Rows from block 4 of the text decoder of a small image captioner, named by matrix and row number. Rows with one number belong to one neuron. Each number is 200 + 30 x the weight over its row's rms, rounded and kept within 0 to 999. All counts start at 0.
After each neuron's rows are labels from the 100 texts, of 14848, where the neuron reaches its largest size: "fires on" is the input token at the peak. Only what is clearly more common there than usual is listed. The data: rendered dice on a table.
# gate: MLP gate (decoder.blocks.4.mlp.gate.weight, 672x256), inputs 0-85
# fc1: MLP up (decoder.blocks.4.mlp.fc1.weight, 672x256), inputs 0-85
# fc2: MLP down (decoder.blocks.4.mlp.fc2.weight, 256x672, transposed), outputs 0-85

gate.30,220,200,171,197,118,184,225,188,190,223,255,220,241,194,226,172,191,145,173,258,196,206,162,256,247,221,210,189,216,231,226,204,192,185,188,207,196,235,236,204,247,226,191,191,200,212,183,214,162,210,172,179,184,218,181,183,192,211,179,216,197,212,186,228,169,188,199,230,222,222,159,195,192,212,225,217,260,207,216,228,203,164,182,215,190,190
fc1.30,203,135,221,177,195,218,162,226,251,180,235,174,133,192,183,152,201,195,148,211,227,235,234,153,168,151,186,202,278,199,188,188,236,202,218,183,183,243,125,160,213,209,214,162,243,210,222,144,166,199,192,206,214,154,217,204,215,213,151,227,205,217,183,246,184,211,198,170,222,219,235,213,171,192,185,178,231,144,206,268,146,210,187,179,183,232
fc2.30,163,243,203,223,264,201,147,189,210,164,281,190,194,216,200,181,210,236,190,233,165,182,179,147,196,241,173,270,149,265,218,244,179,155,175,172,203,170,209,186,257,168,216,225,207,231,189,147,184,183,161,168,206,196,187,209,137,215,142,152,258,213,183,202,215,216,180,240,199,210,191,153,201,190,227,197,237,166,163,267,161,220,181,233,204,169
fires on: "die"

gate.275,198,199,199,263,204,249,155,176,221,186,201,231,208,277,247,174,216,111,206,233,157,226,166,206,192,235,156,162,275,183,190,191,219,194,195,190,192,172,232,229,199,188,181,180,189,135,218,212,193,209,174,219,171,172,181,209,218,191,250,204,198,173,192,201,151,184,190,225,205,191,185,189,169,225,132,211,261,175,236,250,150,187,162,184,220,189
fc1.275,199,233,209,175,223,153,201,226,244,219,225,200,196,209,242,246,219,177,189,252,208,168,220,179,242,144,249,229,212,183,190,222,219,143,160,191,165,172,177,186,195,149,227,191,155,251,248,194,216,218,229,242,136,189,167,261,219,223,260,181,169,213,194,194,162,156,229,273,182,184,205,237,174,181,265,149,231,186,165,176,221,163,215,178,218,212
fc2.275,169,198,209,183,201,194,188,219,200,199,225,181,193,229,214,188,256,176,180,262,229,214,199,221,198,192,270,207,219,196,193,220,212,149,197,216,181,184,180,251,248,191,234,156,191,189,159,192,187,248,229,186,246,246,174,177,176,214,210,236,160,186,221,196,198,208,223,212,266,214,224,184,180,221,169,179,150,187,174,209,163,166,230,184,186,213
fires on: "die"

gate.205,161,190,217,179,185,210,264,234,225,235,208,268,222,234,205,188,168,199,189,248,168,214,226,224,192,225,215,189,204,195,226,233,177,166,254,143,235,206,222,224,222,204,198,189,275,192,178,239,181,229,190,152,235,211,268,188,181,189,241,166,201,268,165,174,222,216,215,173,206,195,137,199,187,231,189,239,213,227,207,202,176,230,198,220,267,182
fc1.205,193,222,239,231,136,151,187,206,233,178,228,176,184,191,189,253,215,190,194,235,220,138,195,236,134,198,144,203,161,164,188,168,217,178,208,128,214,145,198,195,228,155,178,200,249,156,149,221,159,200,173,142,234,226,224,243,219,223,224,199,155,146,202,201,265,217,206,150,237,191,178,176,182,218,221,205,181,153,244,206,238,260,205,191,199,198
fc2.205,205,185,221,185,224,197,207,209,173,206,229,171,238,187,212,189,237,177,159,184,130,234,210,202,206,209,132,201,167,180,178,222,232,160,187,167,205,159,180,282,187,232,141,181,209,236,200,117,223,183,229,206,149,287,177,224,208,167,197,239,197,226,210,222,207,205,206,190,175,253,221,214,174,173,163,171,205,234,177,200,237,264,190,172,206,188
fires on: ","; "a"

gate.534,198,174,229,170,191,193,184,259,250,172,230,195,232,202,93,243,190,195,195,159,160,222,181,196,161,170,216,163,165,244,196,170,196,192,191,159,184,225,206,173,206,199,166,163,197,210,204,187,217,192,215,229,231,223,195,176,192,236,207,179,183,180,147,194,151,150,169,226,192,176,240,217,227,211,212,158,217,181,190,254,208,224,207,176,221,221
fc1.534,188,201,234,247,152,194,161,192,162,197,218,221,201,206,155,145,205,200,134,193,188,147,192,210,196,225,187,159,177,197,200,187,219,245,198,167,193,226,224,195,182,260,203,176,215,183,205,213,191,157,207,199,224,201,190,199,223,239,202,202,217,238,194,215,233,184,185,203,187,207,182,161,200,230,217,201,201,212,274,204,185,191,164,215,159,184
fc2.534,215,189,230,233,171,154,192,222,216,212,164,161,202,179,218,219,154,171,254,173,246,153,224,200,253,174,162,236,207,205,169,193,248,163,264,225,196,185,219,195,251,187,144,183,187,200,230,226,178,179,153,219,196,208,132,183,184,211,250,185,172,208,189,204,161,222,200,208,198,212,168,159,225,179,230,212,176,213,153,213,207,158,216,204,221,221
fires on: "an"

gate.328,186,222,203,221,170,199,192,196,182,177,203,226,259,190,182,191,163,238,220,196,182,267,193,150,200,217,122,222,209,151,142,193,189,263,243,197,202,153,168,185,220,167,229,175,216,192,228,143,156,166,157,138,197,204,207,208,190,164,219,125,214,155,142,241,226,186,237,225,182,273,203,188,232,207,208,217,219,189,173,195,256,180,212,179,174,225
fc1.328,194,227,203,153,201,216,211,218,202,190,217,199,112,167,228,225,92,203,141,181,177,213,211,118,243,156,207,154,198,156,207,237,139,195,216,149,230,185,207,194,163,187,211,179,244,190,168,179,229,152,167,175,192,175,204,215,203,227,194,165,175,170,220,179,225,231,176,194,209,197,189,219,135,270,176,203,177,256,243,219,210,241,240,175,186,203
fc2.328,211,142,262,184,197,243,199,222,227,220,196,218,181,173,178,159,196,163,165,208,205,208,170,148,225,203,172,197,231,211,191,236,205,201,175,252,169,187,233,189,262,194,222,123,208,199,186,201,204,175,201,208,222,128,190,177,238,173,224,184,215,190,157,227,209,212,207,238,190,265,227,215,210,206,237,222,173,213,202,217,149,185,166,205,207,205
fires on: "an"; "<end>"

gate.87,206,168,177,180,175,185,223,172,177,234,212,137,220,127,194,238,147,210,208,164,171,228,162,152,219,224,198,181,239,206,235,187,167,229,187,255,202,184,190,229,180,213,205,186,200,258,232,221,187,195,207,198,193,199,168,152,177,212,262,247,179,177,227,207,275,239,226,205,282,225,213,167,220,209,189,199,213,247,245,169,186,193,151,230,155,198
fc1.87,216,210,255,164,156,232,196,198,225,153,181,175,157,222,241,230,175,214,210,199,188,210,168,225,177,195,192,210,229,202,166,198,193,215,157,129,233,184,183,234,197,194,166,204,185,231,197,155,193,241,199,171,188,177,128,211,189,255,122,201,216,196,183,230,193,202,209,194,183,236,198,206,179,216,216,209,222,173,202,206,179,176,235,124,189,217
fc2.87,226,180,148,193,162,190,246,187,221,192,256,164,146,237,175,180,144,199,245,243,223,162,217,155,137,247,170,215,174,227,176,223,225,187,167,213,190,217,172,192,216,201,182,226,183,242,217,212,194,196,218,211,193,169,240,180,235,211,227,204,149,257,155,202,222,218,227,177,231,211,200,189,228,209,171,222,167,199,183,294,214,228,226,239,208,194
fires on: "an"

gate.319,194,233,235,200,216,224,228,196,203,220,191,181,154,187,212,196,204,135,209,214,164,229,245,223,182,152,212,206,209,263,231,222,170,155,193,123,159,197,160,204,218,184,166,170,194,146,163,191,181,159,259,210,208,250,217,196,187,237,220,211,174,189,203,184,134,207,212,208,189,221,241,206,232,228,234,175,190,156,275,193,204,185,184,140,188,225
fc1.319,180,140,196,196,210,199,221,182,189,182,217,250,206,253,244,181,190,144,181,211,244,224,200,174,149,147,234,226,211,208,155,191,212,199,203,182,193,206,237,163,228,221,156,157,211,271,213,205,195,166,157,220,187,190,153,202,255,216,200,164,184,173,201,248,180,189,242,202,217,184,147,184,209,172,218,198,123,204,191,169,162,151,235,171,242,213
fc2.319,227,220,235,209,175,220,227,202,208,205,233,211,193,128,195,193,213,222,182,210,202,236,199,218,196,242,148,199,205,185,159,184,185,152,235,204,185,166,198,235,169,208,176,225,181,189,199,186,200,206,207,194,178,161,184,196,219,226,204,183,194,165,209,202,201,199,193,217,170,246,164,213,139,246,210,193,234,166,199,210,169,240,146,231,227,222
fires on: "an"

gate.625,159,257,192,263,204,192,197,215,212,248,143,218,188,167,202,188,167,192,127,177,233,172,198,210,210,164,187,202,142,209,267,214,194,189,198,209,220,199,228,192,186,158,186,216,178,190,190,243,190,171,252,232,204,221,186,221,238,169,190,230,257,219,187,209,173,192,167,215,197,258,173,190,198,215,225,242,234,201,191,204,205,168,191,157,213,164
fc1.625,161,214,216,170,181,191,203,243,169,174,192,163,202,193,226,178,203,200,160,169,178,208,177,124,179,255,177,194,239,195,250,221,207,209,209,167,219,242,200,151,163,205,253,176,196,180,225,259,212,227,267,235,174,151,240,148,194,168,210,176,209,186,212,176,204,201,175,157,212,182,186,200,237,213,207,177,147,187,199,163,197,239,150,181,202,148
fc2.625,217,242,232,185,196,259,175,179,187,248,211,203,240,175,172,238,226,182,172,181,219,174,206,262,215,143,188,244,227,193,208,174,147,219,165,186,223,199,220,168,200,182,214,149,196,248,181,161,238,226,209,236,199,239,238,208,214,155,124,215,188,199,187,201,200,176,172,209,182,187,252,120,240,218,229,166,154,169,218,275,201,184,199,222,162,260
fires on: "showing"; ","

gate.172,192,195,175,226,135,234,167,202,278,245,200,268,180,234,221,189,163,218,228,194,229,211,194,158,208,181,219,185,182,242,238,199,198,156,228,209,179,189,222,207,139,165,190,200,214,197,239,193,223,199,195,219,206,180,208,165,146,114,176,232,190,202,247,210,196,215,181,236,222,227,189,202,183,255,204,238,215,210,169,194,191,199,178,142,194,254
fc1.172,213,198,197,230,135,156,214,176,220,192,191,232,227,198,220,211,148,241,157,229,204,186,209,174,167,199,243,187,187,182,203,147,197,175,238,226,118,186,246,206,174,195,193,206,200,165,165,156,210,152,230,229,213,212,181,269,184,209,188,191,210,258,219,174,193,191,167,168,145,195,200,229,223,201,203,239,157,216,194,223,147,198,175,221,214,210
fc2.172,238,217,183,253,218,177,227,151,210,222,161,204,216,212,199,236,180,173,201,203,143,219,197,243,175,213,177,191,177,167,139,193,181,226,214,217,234,223,186,210,197,211,190,174,165,256,264,221,227,214,218,202,181,175,232,189,195,235,161,161,189,206,243,231,169,193,188,189,171,211,226,207,187,291,224,175,173,172,206,208,217,210,209,225,203,218
fires on: "die"

gate.589,177,249,200,197,241,189,198,185,205,181,159,231,164,213,241,225,200,242,190,188,204,219,234,169,161,264,182,170,163,161,181,180,152,174,226,227,175,215,228,186,248,167,211,196,216,203,222,216,188,222,187,198,227,232,205,169,175,149,154,158,183,253,220,203,191,224,221,236,128,215,234,200,145,191,143,130,203,210,224,207,194,223,214,175,163,229
fc1.589,188,191,187,185,194,154,223,245,227,162,170,196,201,167,135,208,181,115,218,227,187,198,175,219,243,203,252,176,214,182,194,196,136,215,223,254,175,185,196,158,208,204,165,200,176,139,206,200,192,173,226,249,168,191,206,208,224,247,223,225,238,194,251,215,219,165,170,209,222,226,211,205,185,239,214,170,147,156,227,190,246,241,171,194,168,165
fc2.589,166,206,169,128,216,173,166,205,202,166,211,232,194,177,177,213,218,152,216,167,164,179,192,242,255,229,213,230,142,180,194,202,169,249,222,201,157,191,213,191,203,199,211,211,186,205,188,199,222,162,246,222,262,189,237,186,238,181,219,188,156,229,178,176,240,247,161,194,173,172,236,240,218,206,159,211,178,214,208,213,216,147,217,163,207,221
fires on: "an"

gate.341,244,217,228,196,198,199,221,219,162,205,206,212,235,209,190,204,197,166,187,189,147,200,196,216,197,266,224,213,162,167,182,209,196,210,236,236,239,164,203,192,216,153,193,208,196,154,173,157,160,184,203,218,152,211,184,187,159,141,255,219,186,193,182,204,195,169,190,190,163,184,185,212,240,177,207,169,207,159,150,163,211,221,230,280,209,213
fc1.341,225,201,209,197,262,286,210,243,194,127,176,192,206,180,179,230,203,220,211,185,216,153,211,218,179,176,146,220,215,215,194,201,207,244,179,208,253,191,206,185,235,184,164,251,172,207,225,203,211,241,176,241,176,145,132,164,178,222,216,182,238,168,173,169,177,196,195,237,214,177,211,192,189,220,193,187,213,220,120,186,152,191,193,221,118,157
fc2.341,236,219,197,250,226,178,175,204,182,217,183,179,172,167,233,231,246,213,232,212,188,225,176,195,202,193,246,185,151,197,209,199,232,191,195,253,221,199,224,219,172,223,176,221,180,219,215,232,249,227,217,116,194,199,173,195,217,186,241,202,178,199,196,231,135,200,191,164,183,200,155,125,224,206,213,223,231,252,189,228,204,183,249,168,126,174
fires on: "a"

gate.236,177,230,188,164,185,212,137,177,207,167,226,199,208,205,190,176,198,250,208,142,151,190,240,238,203,207,250,201,215,190,241,119,251,246,173,197,178,181,251,182,251,172,214,194,205,155,174,173,168,237,153,149,171,180,208,174,178,251,209,179,206,220,201,159,211,196,215,171,201,222,214,189,175,248,228,208,180,249,200,226,249,230,206,186,207,201
fc1.236,193,189,237,243,155,213,156,195,236,240,201,206,186,229,123,221,163,152,262,239,196,197,171,162,204,254,210,229,227,200,212,187,208,235,257,200,217,235,201,200,184,261,265,248,208,172,161,223,159,242,228,174,198,156,205,232,227,263,198,249,194,233,250,205,134,215,227,193,223,217,188,249,191,224,212,230,192,202,222,160,205,231,215,210,187,160
fc2.236,190,207,188,268,187,175,174,205,169,193,195,229,196,191,242,199,194,214,239,167,213,265,232,239,208,193,184,164,199,192,192,210,194,184,240,284,211,219,231,150,193,162,231,174,193,174,176,237,256,232,239,227,204,181,256,184,249,218,248,239,244,153,186,240,186,173,239,194,166,219,196,219,182,167,242,199,225,204,197,175,223,180,178,212,187,226
fires on: "die"

gate.516,232,215,229,262,134,230,163,207,197,162,173,169,206,252,216,226,206,233,195,247,211,201,243,254,238,205,206,171,185,187,183,185,222,186,257,228,202,188,199,164,214,192,186,183,136,169,219,176,202,207,179,207,204,194,237,145,145,176,244,161,160,160,218,197,196,201,194,218,279,204,172,167,191,255,170,172,207,217,225,184,260,208,186,213,158,227
fc1.516,201,210,173,179,131,225,177,181,214,238,255,200,159,234,224,227,228,214,193,178,187,250,153,179,203,241,260,232,192,153,186,127,166,194,173,211,244,183,216,199,238,178,177,199,226,226,206,209,188,190,240,258,151,168,195,216,187,182,165,224,210,187,237,188,231,140,135,156,261,225,203,184,207,221,181,184,188,221,237,209,164,167,171,221,221,153
fc2.516,219,260,193,208,158,210,205,199,197,179,195,197,232,188,194,192,199,163,242,211,212,217,209,206,207,220,163,224,192,192,171,232,186,233,228,215,135,183,203,182,172,231,227,230,227,201,221,195,166,221,226,205,207,180,203,247,228,174,168,214,179,201,156,194,160,232,236,241,179,276,163,168,146,209,170,234,203,259,144,195,248,215,165,175,165,195
fires on: "die"

gate.405,207,181,229,226,250,260,211,192,233,205,189,161,231,237,191,181,187,265,182,151,186,204,241,216,185,261,152,183,204,154,219,173,208,249,237,248,164,223,216,263,176,179,192,180,178,234,247,161,213,223,243,209,195,263,219,192,214,209,223,228,243,197,223,186,175,177,219,174,242,197,196,211,206,191,197,223,169,220,183,218,197,223,187,216,210,192
fc1.405,234,187,207,220,201,217,225,176,167,162,244,232,243,183,217,176,194,211,156,232,186,187,233,186,230,193,235,180,180,202,199,200,172,192,199,205,193,160,173,210,178,155,229,145,174,161,191,245,206,223,191,188,227,238,216,193,204,272,186,193,226,197,250,193,199,162,183,163,210,208,177,161,209,170,146,217,203,213,197,200,265,268,224,223,162,229
fc2.405,156,268,193,187,210,234,140,151,215,181,210,145,239,209,203,147,179,204,223,181,195,180,225,194,178,199,202,142,233,196,180,167,212,223,200,213,220,241,231,232,204,223,225,197,169,228,213,169,240,164,197,206,180,178,202,201,144,176,236,177,210,208,169,224,234,226,194,260,232,197,117,239,161,226,146,198,207,222,201,245,202,209,227,189,193,170
fires on: "showing"

gate.437,213,140,258,231,193,219,156,177,178,178,242,208,200,278,216,247,181,163,151,202,224,162,186,247,197,227,245,220,146,179,160,207,236,190,226,210,200,193,164,219,175,212,194,209,174,201,207,211,150,238,186,211,213,228,216,182,217,164,155,170,273,170,164,174,180,180,244,217,239,165,230,196,248,184,167,160,202,164,259,214,237,222,145,250,157,193
fc1.437,200,232,235,131,208,243,166,197,234,211,175,242,199,242,143,138,195,223,193,197,191,191,202,205,199,172,213,233,195,250,210,210,193,174,195,128,239,253,178,191,160,196,214,204,228,220,187,212,275,158,213,135,175,168,183,174,191,169,231,205,246,191,211,229,191,269,232,260,177,249,204,201,196,172,191,164,228,235,175,219,224,229,227,146,221,231
fc2.437,178,173,204,212,210,186,220,201,197,207,209,204,200,205,226,175,172,214,157,193,191,190,214,219,221,152,168,200,178,174,173,246,166,200,182,170,239,194,221,184,251,199,224,194,269,190,195,168,153,236,215,193,228,194,158,197,175,239,200,212,230,196,193,219,177,191,176,228,192,247,209,192,225,132,153,161,213,148,188,201,191,175,219,161,180,213
fires on: "a"

gate.273,219,240,252,243,139,210,198,226,153,159,171,210,202,227,207,201,202,195,208,158,176,177,201,227,222,228,277,179,188,194,175,192,187,201,218,209,233,191,206,237,196,144,265,203,221,165,182,181,186,174,168,186,176,183,211,208,152,231,176,229,185,201,174,175,214,219,213,115,190,199,195,162,237,203,206,232,225,184,195,179,173,167,228,199,232,218
fc1.273,239,197,203,209,175,196,241,213,154,207,242,188,225,237,189,226,174,155,206,194,199,207,241,226,212,233,207,177,202,208,219,181,215,211,222,177,182,184,223,167,186,235,244,241,193,196,223,242,240,209,220,217,146,219,220,193,163,172,166,183,239,217,247,193,179,230,174,179,231,191,186,199,191,184,220,181,178,166,244,199,179,164,188,184,226,168
fc2.273,213,197,239,183,225,185,240,214,196,225,155,192,174,232,157,244,164,185,169,251,155,221,217,258,165,225,195,264,145,219,208,274,232,192,213,317,215,194,206,244,221,145,199,223,187,166,233,190,218,205,242,175,226,187,200,195,214,197,175,220,194,176,195,241,231,184,183,189,174,147,162,212,181,184,268,236,209,245,195,218,187,170,234,187,179,194
fires on: "a"; ","

gate.651,241,200,179,198,138,231,246,225,201,182,220,243,188,214,219,195,183,187,225,210,248,214,200,178,140,202,239,194,205,178,242,210,171,185,220,195,220,232,153,169,147,162,200,156,217,199,270,138,180,168,232,186,193,183,266,207,190,212,180,189,200,194,218,157,232,154,202,196,238,248,201,173,149,227,221,213,176,208,286,200,183,183,204,165,128,156
fc1.651,222,215,195,165,210,238,180,223,228,260,166,207,165,260,224,253,156,196,167,125,233,205,221,193,188,276,221,197,207,162,177,241,125,194,176,221,196,199,186,176,232,182,216,175,249,179,268,214,212,222,220,198,175,214,128,217,231,238,204,211,229,227,191,252,188,176,239,223,244,160,261,155,268,148,213,198,227,184,225,171,163,226,188,173,134,200
fc2.651,223,231,180,213,221,211,199,151,171,167,204,190,203,237,210,224,177,154,229,209,148,228,255,226,157,237,179,184,200,184,248,168,184,184,207,199,206,202,150,160,141,204,269,218,224,202,187,184,171,232,235,212,131,143,252,199,204,257,198,214,167,220,164,182,166,170,205,212,197,168,225,199,171,151,213,215,183,227,207,222,168,137,225,154,222,237
fires on: "an"

gate.190,249,177,231,175,151,171,205,225,220,243,183,210,226,166,157,172,179,216,221,220,206,186,161,156,225,173,152,182,163,158,201,224,195,201,205,160,138,196,210,177,137,258,199,244,250,171,197,180,185,215,178,165,194,172,188,238,196,227,193,186,189,196,213,183,164,198,177,202,186,242,183,192,152,272,146,235,170,222,232,179,225,169,179,235,196,204
fc1.190,216,211,196,200,219,175,202,183,208,159,149,233,187,220,201,207,193,218,201,222,189,212,163,214,185,224,209,205,251,152,203,177,156,186,217,228,219,158,223,149,212,192,197,112,185,168,247,146,195,164,219,225,167,257,224,154,196,164,196,248,196,185,203,179,230,204,195,230,232,162,161,220,196,243,235,236,168,236,190,137,220,169,217,207,180,232
fc2.190,201,201,201,216,226,158,190,265,244,170,203,237,201,213,209,225,242,161,251,175,246,274,204,222,219,202,205,164,216,196,160,177,264,210,238,179,168,157,127,212,137,184,168,281,235,214,224,210,201,198,261,173,186,196,190,196,210,199,178,201,181,148,184,163,175,162,158,211,174,267,196,177,218,189,197,191,159,247,165,261,185,235,179,175,182,199
fires on: "showing"

gate.546,169,255,231,209,154,201,165,238,160,197,170,165,225,204,177,190,213,210,203,147,169,218,250,198,168,273,178,204,228,165,177,210,152,182,206,215,212,227,234,148,219,188,164,221,171,157,216,221,250,183,252,210,230,192,199,190,212,203,178,187,196,161,235,194,217,152,199,177,222,186,185,153,95,174,218,168,163,233,135,235,211,194,206,214,168,209
fc1.546,223,193,173,167,159,213,165,170,208,223,197,217,137,145,229,201,213,160,243,213,262,162,231,183,192,205,204,208,224,246,152,214,199,247,191,227,175,237,216,164,165,222,167,140,205,169,232,194,219,220,170,185,227,150,204,264,227,208,241,167,197,202,198,192,170,193,261,233,220,179,189,172,238,226,164,244,225,197,255,181,198,170,202,227,177,181
fc2.546,241,228,187,155,168,215,167,191,230,174,249,235,216,226,184,206,143,189,201,200,227,181,217,188,239,198,200,195,233,179,241,136,241,173,165,173,227,225,168,190,158,194,162,196,172,161,192,188,256,166,226,216,212,233,213,218,195,206,185,166,201,204,204,166,141,185,206,255,255,200,176,227,173,196,211,181,248,214,213,244,156,196,165,163,196,173
fires on: "a"; "and"

gate.399,205,158,174,217,199,208,155,176,169,179,204,169,231,190,246,205,213,186,262,251,256,194,199,183,227,169,209,212,193,185,146,240,196,149,204,191,173,201,186,224,204,186,194,191,199,229,201,215,207,209,141,189,220,238,195,205,188,157,183,199,145,197,200,213,175,202,166,219,219,165,226,210,171,198,198,188,258,217,179,165,208,223,199,225,198,232
fc1.399,182,166,167,218,176,207,154,195,179,204,160,230,176,188,142,178,217,141,252,250,250,189,159,244,187,206,220,243,209,178,207,212,151,191,185,142,150,190,240,154,187,161,233,198,166,230,189,189,193,208,207,145,205,234,133,155,250,226,205,222,196,220,270,195,143,146,146,185,141,190,141,199,187,218,216,162,150,213,175,217,181,211,234,179,227,221
fc2.399,208,233,214,201,266,235,179,200,228,223,160,159,174,181,217,220,184,217,231,172,157,236,209,197,194,265,178,211,200,212,254,196,241,198,198,196,192,171,218,224,216,209,241,209,194,146,188,170,173,195,204,186,202,252,233,276,143,207,232,181,253,177,197,258,215,208,248,159,163,204,239,240,217,216,199,196,236,230,127,207,229,228,181,192,211,201
fires on: "a"

gate.483,209,145,208,160,153,186,201,151,208,153,211,155,214,218,247,157,224,235,199,209,148,162,190,294,181,149,165,208,221,193,174,173,196,141,205,216,206,193,191,243,180,253,204,192,222,194,193,188,195,171,228,194,135,185,249,214,213,227,206,227,171,241,202,209,181,221,234,209,241,241,189,170,185,236,149,211,229,217,222,175,177,221,142,231,227,210
fc1.483,218,239,264,146,130,160,191,260,198,171,248,178,220,192,205,228,204,210,172,200,191,177,234,179,203,202,208,153,232,250,178,204,135,189,261,222,162,148,188,215,201,209,179,214,208,211,165,178,169,175,271,184,209,174,232,248,215,186,244,129,173,218,211,162,179,177,248,156,197,220,195,191,190,229,165,148,202,207,231,206,169,199,217,209,169,162
fc2.483,193,155,241,200,200,176,176,173,175,177,253,170,186,170,249,132,240,163,213,229,163,178,172,199,164,260,173,223,217,252,191,158,174,220,207,209,211,181,189,207,198,174,204,156,204,155,171,191,204,216,193,114,171,199,242,220,167,247,195,257,230,222,245,196,176,253,201,230,213,235,223,224,246,185,175,216,217,192,185,208,190,195,166,239,210,221
fires on: "showing"

gate.367,290,212,241,196,193,190,209,138,187,185,219,148,230,257,223,222,180,192,192,129,214,185,245,210,233,225,231,213,217,190,173,235,201,195,191,242,213,171,225,166,227,213,248,169,203,243,213,200,202,157,175,232,206,192,202,150,180,194,220,230,160,218,200,191,184,221,241,215,192,176,168,185,201,216,201,193,194,254,185,210,209,169,216,193,261,186
fc1.367,239,186,193,223,134,279,254,179,188,212,154,242,187,246,219,149,187,141,255,199,197,213,218,187,217,213,160,177,209,192,198,181,191,197,161,210,201,156,218,159,189,231,250,165,189,274,256,173,160,186,197,219,200,130,213,192,156,199,219,215,174,169,159,212,210,207,194,196,170,222,214,198,232,184,148,200,166,210,158,200,273,173,218,207,165,216
fc2.367,246,179,214,179,179,223,159,179,223,162,141,213,197,249,234,188,187,142,136,175,225,175,187,215,234,214,253,189,178,161,171,188,213,199,206,151,203,194,197,264,164,193,147,167,211,217,233,211,228,258,239,188,206,282,226,182,175,184,195,190,227,248,243,225,181,141,203,216,218,218,197,217,189,204,215,202,260,179,205,174,199,187,158,202,222,149
fires on: "die"

gate.563,184,243,171,208,172,189,198,271,126,196,195,192,168,195,142,206,181,225,211,144,221,235,141,218,271,231,199,223,143,223,171,214,208,221,181,245,188,212,152,210,230,197,200,171,170,210,189,232,192,203,225,150,205,214,218,189,209,211,172,210,200,186,189,226,208,182,167,208,211,185,287,245,227,179,171,173,219,211,169,221,198,132,159,206,225,196
fc1.563,215,147,205,178,207,208,218,202,220,198,223,166,211,189,206,164,235,233,263,218,208,214,199,171,261,166,191,258,129,210,186,221,221,220,166,208,260,199,170,169,154,244,199,239,178,210,168,180,158,204,218,175,217,211,196,223,184,234,175,201,185,195,251,173,189,185,192,244,236,204,218,227,191,185,234,179,223,188,203,215,196,211,174,204,181,238
fc2.563,179,199,185,220,232,195,216,203,227,241,195,194,105,203,177,270,263,224,208,239,160,210,177,192,173,239,178,199,220,249,226,218,221,223,158,208,205,164,212,159,248,178,201,223,168,236,231,293,202,188,193,228,198,186,198,216,219,194,216,231,190,172,199,121,216,138,166,202,183,196,163,212,264,236,180,226,175,210,160,242,193,249,165,214,173,173
fires on: "an"

gate.5,228,228,245,153,166,222,171,169,187,211,231,149,191,171,200,176,151,261,211,209,222,210,237,208,246,246,243,246,199,204,188,203,144,164,187,196,242,214,190,140,183,211,195,187,203,206,134,216,243,231,196,150,184,181,252,224,180,182,154,195,140,158,173,222,169,166,245,225,199,244,187,215,180,232,210,246,195,223,163,180,215,199,186,203,220,237
fc1.5,210,172,188,226,209,201,193,239,186,228,243,169,266,212,159,165,181,208,135,143,213,186,238,229,228,200,156,181,178,259,238,167,212,183,205,186,153,136,199,168,211,177,214,219,227,217,203,194,226,160,212,207,192,208,200,223,247,175,220,149,164,185,164,190,195,178,190,244,215,204,182,204,216,179,179,222,185,181,260,172,154,180,171,207,233,226
fc2.5,204,202,185,249,213,161,201,199,195,200,168,268,263,203,177,208,183,229,195,161,175,219,160,162,195,176,208,254,229,207,216,194,222,216,249,245,213,175,157,235,203,175,277,209,163,187,199,144,197,197,188,217,162,180,216,154,172,161,186,216,213,221,213,251,222,188,233,215,152,214,204,237,166,201,180,169,226,187,203,208,231,172,222,157,199,209
fires on: "a"; "blue"

gate.300,178,229,188,205,173,176,151,186,196,157,219,239,213,165,198,221,163,181,181,190,154,193,217,173,195,161,200,160,217,199,260,230,161,164,184,198,195,181,148,174,233,215,175,237,164,200,199,179,168,145,216,174,260,152,173,187,196,189,172,181,229,235,151,182,192,217,241,164,222,180,235,114,207,206,212,190,188,211,189,242,156,242,202,194,249,172
fc1.300,170,183,185,256,252,196,150,224,230,190,165,188,237,233,183,203,193,156,238,223,247,220,184,191,198,220,199,221,169,213,228,215,218,245,227,209,255,202,211,182,207,209,184,184,197,191,179,158,152,201,157,193,188,207,176,196,228,231,142,215,197,186,237,222,211,173,192,173,187,206,209,200,171,204,213,178,185,215,214,242,221,238,203,165,150,162
fc2.300,185,193,150,230,231,199,205,245,188,142,210,209,255,186,167,217,199,164,175,208,162,169,224,203,220,186,213,177,270,241,208,182,228,214,208,171,210,247,205,163,229,226,195,204,191,162,233,207,124,179,245,172,218,209,178,168,219,229,214,193,278,215,212,170,200,154,142,192,211,142,184,174,214,200,184,261,230,202,181,236,175,211,217,229,233,146
fires on: "a"; "<end>"